{
  "arch": "conformer",
  "model": "audio embedding model",
  "dataset": "single English command words and digits, spoken by a formant synthesiser in many voices",
  "train_examples": 78125,
  "gain_aug_db": 6,
  "noise_aug": 0.01,
  "input": "waveform_16khz",
  "targets": ["voice"],
  "num_classes": 4,
  "embedding_dim": 192,
  "norm": "layernorm",
  "activation": "gelu",
  "mlp_ratio": 2,
  "head_dim": 32,
  "fused_qkv": false,
  "qk_norm": false,
  "inner_norm": false,
  "moe": "expert_choice",
  "num_experts": 16,
  "moe_every": 2,
  "expert_mlp_ratio": 0.5,
  "experts_per_token": 2,
  "shared_expert": false,
  "wave_strides": [5, 4, 4, 2],
  "subsampling": 2,
  "layers": 8,
  "width": 160,
  "positions": "sincos",
  "kernel_size": 15,
  "am_softmax_margin": 0.2,
  "am_softmax_scale": 30,
  "residual_init": "none",
  "optimizer": "muon",
  "muon_scale": "match_rms_adamw",
  "lr": 0.002,
  "momentum": 0.95,
  "nesterov": true,
  "orthogonalizer": "polar_express",
  "adamw_lr_other_params": 0.0018,
  "grad_clip": 3.0,
  "cautious_weight_decay": true,
  "steps": 16000,
  "batch_size": 256,
  "epochs": 52.4,
  "lr_schedule": "cosine",
  "final_lr_fraction": 0.05,
  "warmup_steps": 320,
  "weight_decay": 0.3,
  "adamw_weight_decay_other_params": 0.01
}
Rows from block 5, named by matrix and row number. Rows with one number belong to one attention dimension. Each number is 500 + 25 x the weight over its row's rms, rounded and kept within 0 to 999. All counts start at 0. Numbers have three digits each. After the name is the row's rms in percent of the matrix's.
# v: attention value (model.blocks.5.attn.v.weight, 160x160), inputs 0-159
# proj: attention output (model.blocks.5.attn.proj.weight, 160x160, transposed), outputs 0-159
v.3 103:417483484512519505450538504478524518489531522542468449483503488458495483472518473472522503499501453437468498496508484515576472475478462519496488495498516495494494498525497534479553508490492483479482485511490482487463515489553510488495542530490517519476502501479478532472477520481511522492550511510464565496509473508511477528491502508516484483488535507591486518482525521506507495484489500498507465513501483506515492508506510523488506503489467499499540535500463517523480540505503531
proj.3 104:502488516485492518508487527483454479525520492464494540527470532512558517544468508488529466533463545516524491511488511481435505497481507546518492461515517518528503484532493492519479519499490496492482492476500524459507509533490500503496513486514547517492500520490528506525509451521504537464482517492511480494466544531499516479495491513504505517530417475471499503510518492489548553505487478521535487501465458492465513490513477454487530482494531473492456495522549508473455450486501489
v.4 098:519558513547447530526523491483508552518495523493552445495505518466514511542537526527505490511489493477537489487528511538470486539527489503471517438492517503499484507460504514520528499449503515510478482502520477449512454506474530518527482521494447505486509492502553461506509484510472528496513503517524464469469521485545497528478521532479504526501500484524490483480492487482534502471504500487531492558469466512481520480485495504505504515480493499452495495502481502483474454515518447
proj.4 098:520561518460521464462536512537481511478496452521475511540549476517499468486490471531511501528519508474494508519500479501513426485505458516518470556481510481453499539520472476452473495521465499497478482494495513525510482538499496500450542527527578501499525483513520531476509483468480479474519494510482512493524525468493489485551494479505515511489521461498496512491488462485535490498531498512484467473530491484521551514494504501465514480501504481497492495492551485504494520505466528
v.5 102:506545495557453495577484493516476533503502507468484526478521475451520486480513519503503486444478481515479488494504492514492502500510454501503511505500472491470492516481509512548516485485487515538492488491469492468521442464502510505508558516498460497544494534511495492495501471503501557514496476517500489493499478441522506535472525508495521470547527519542460477554484493487520526462524535511506493534483452480469509517520476517488494498520535494480520551467492472519505517507523465
proj.5 097:516539515477526485500541490511509516502502453511543526501507540517500489534496453492539502489539512512552492514498486536502493513490495529511458531526516497511508512508504497470464517548520501478499472465520501473487521502558468485545461497507556500467485455483531485520527532471463505470485495517493497451506505472480519475533544491498474535463543506462568505498511470449508485502517499474495491494528511497499534447492481494489518509489460467514484479507497473465499517502455466
v.6 088:497540501506482464572512526463467525490514469507487573511543502522513520483492506542526460494489502555524491497465499544484507471504450500553522548498482501495484488510500512493499492520484464520490526487473536479491455503487500502461534525502483482521488499522486505484485481501496480454502485506525518562473485463537503509493502509510522479548513545508473502508478495533498503497513552503511539474488484452453469505479468482499493479507528503472486549442480503486501506490493482
proj.6 093:534509500523496497489496464499475484527501486538520523498467480488528447506519466471523531490518520512512497505567505535508553477505539484496429489456539481491512488484484533465542491490538539454490478519516466479528514490561475499494460529492489487508503488495489475516492532506460537498443527502516480481517523499488512474484511482524440518466533507510542473500496483418515503520515505497509518479510488529467514488506531511498493516505502447501498475532493485483505504479479505
v.7 101:509520506521494541519495523546474450513478493480422523498484496532487534520487509519461510460503474514492521478495466532504466515497482551517476493514472500519475503479499470486519502472488541519503518476512526519480470505461502453473477517494479486537439491537500526490539521503555486497491505504497514502518484486480521544486496554470521530482523499500508552552504500514560515438485481501540494461490496530481508499487492514485468478524507499534509483510471451480527523495506476
proj.7 111:513460491481480462497512491495508533488505506499527481503523463501493501499505480500460496494528530537488470503462528521522510516502483541508492498461483469479498514504530523481454521542513480506499467513504534478500568499453495471498527469514488505486521483514474527478476534429520507491500479485496479457470460494519499452514508490504502486551509484477456509464475525522483433512490533505509491511548456506475532500527486551503549477533546500520480554523496498508525536530498498
v.8 091:473509530542533496476534464496542558518530493538529483488537488489507474557501502497470513483508508522487475491504511503469498457502507465490493506508515456549509489493525536467492496460491529498498506514529496501480480491543460505499502490517556501463564532484503471463490519507489529505501573495488491532450463454500483514507490500481464508476498491498531522497490473490517516478527516518498508488488474522467570532489471477470538525460484466491482496492460511505490490494507460
proj.8 100:492520479479467453489507558490502458485507485473494511529535532526485514429493498494553501504486514515512493492570479517533501533534511541466541520523498527485491527484492459516505516511471534518481507490486508511523545495524494515515491501432486499464456446477547517550503478503528491522531483496491490512502538554498472440501499465515500512499487474484473513491491518479518500494529499482487494510476526480535488469465517470520479482505506508504502477473532462501480545493481506
v.9 110:509555486506473499514457500501526541509481519511512487472481509498502497459522470507479449521462533469483486495487545523503537505464477482482517479492533542454498493492519504529509485471496501572502483570477509498507479490461498535510513525501460492459476498498541504496489499494455548503522499512532424531504489500518514504458484467513547474516483513492520461519483488506529517528496548478470513560478521459504471508506448516485508502492496510495522488517511520477519503509503519
proj.9 115:503479505471542483494529507498487459486505493503470485509491470491483500527499507545484559494494481502501490524564471457501501553531522502515477537516506534522485533486483468477475458510478499445504481516521497480486476513509505458466455451494551526541517526490488517497552477544481457503493524535530530515475505462468479484558531531509457516493561514461523528501520453487521511465509507520498483500498505507492524505496496498493507524495482513487487534481480485502470471461497503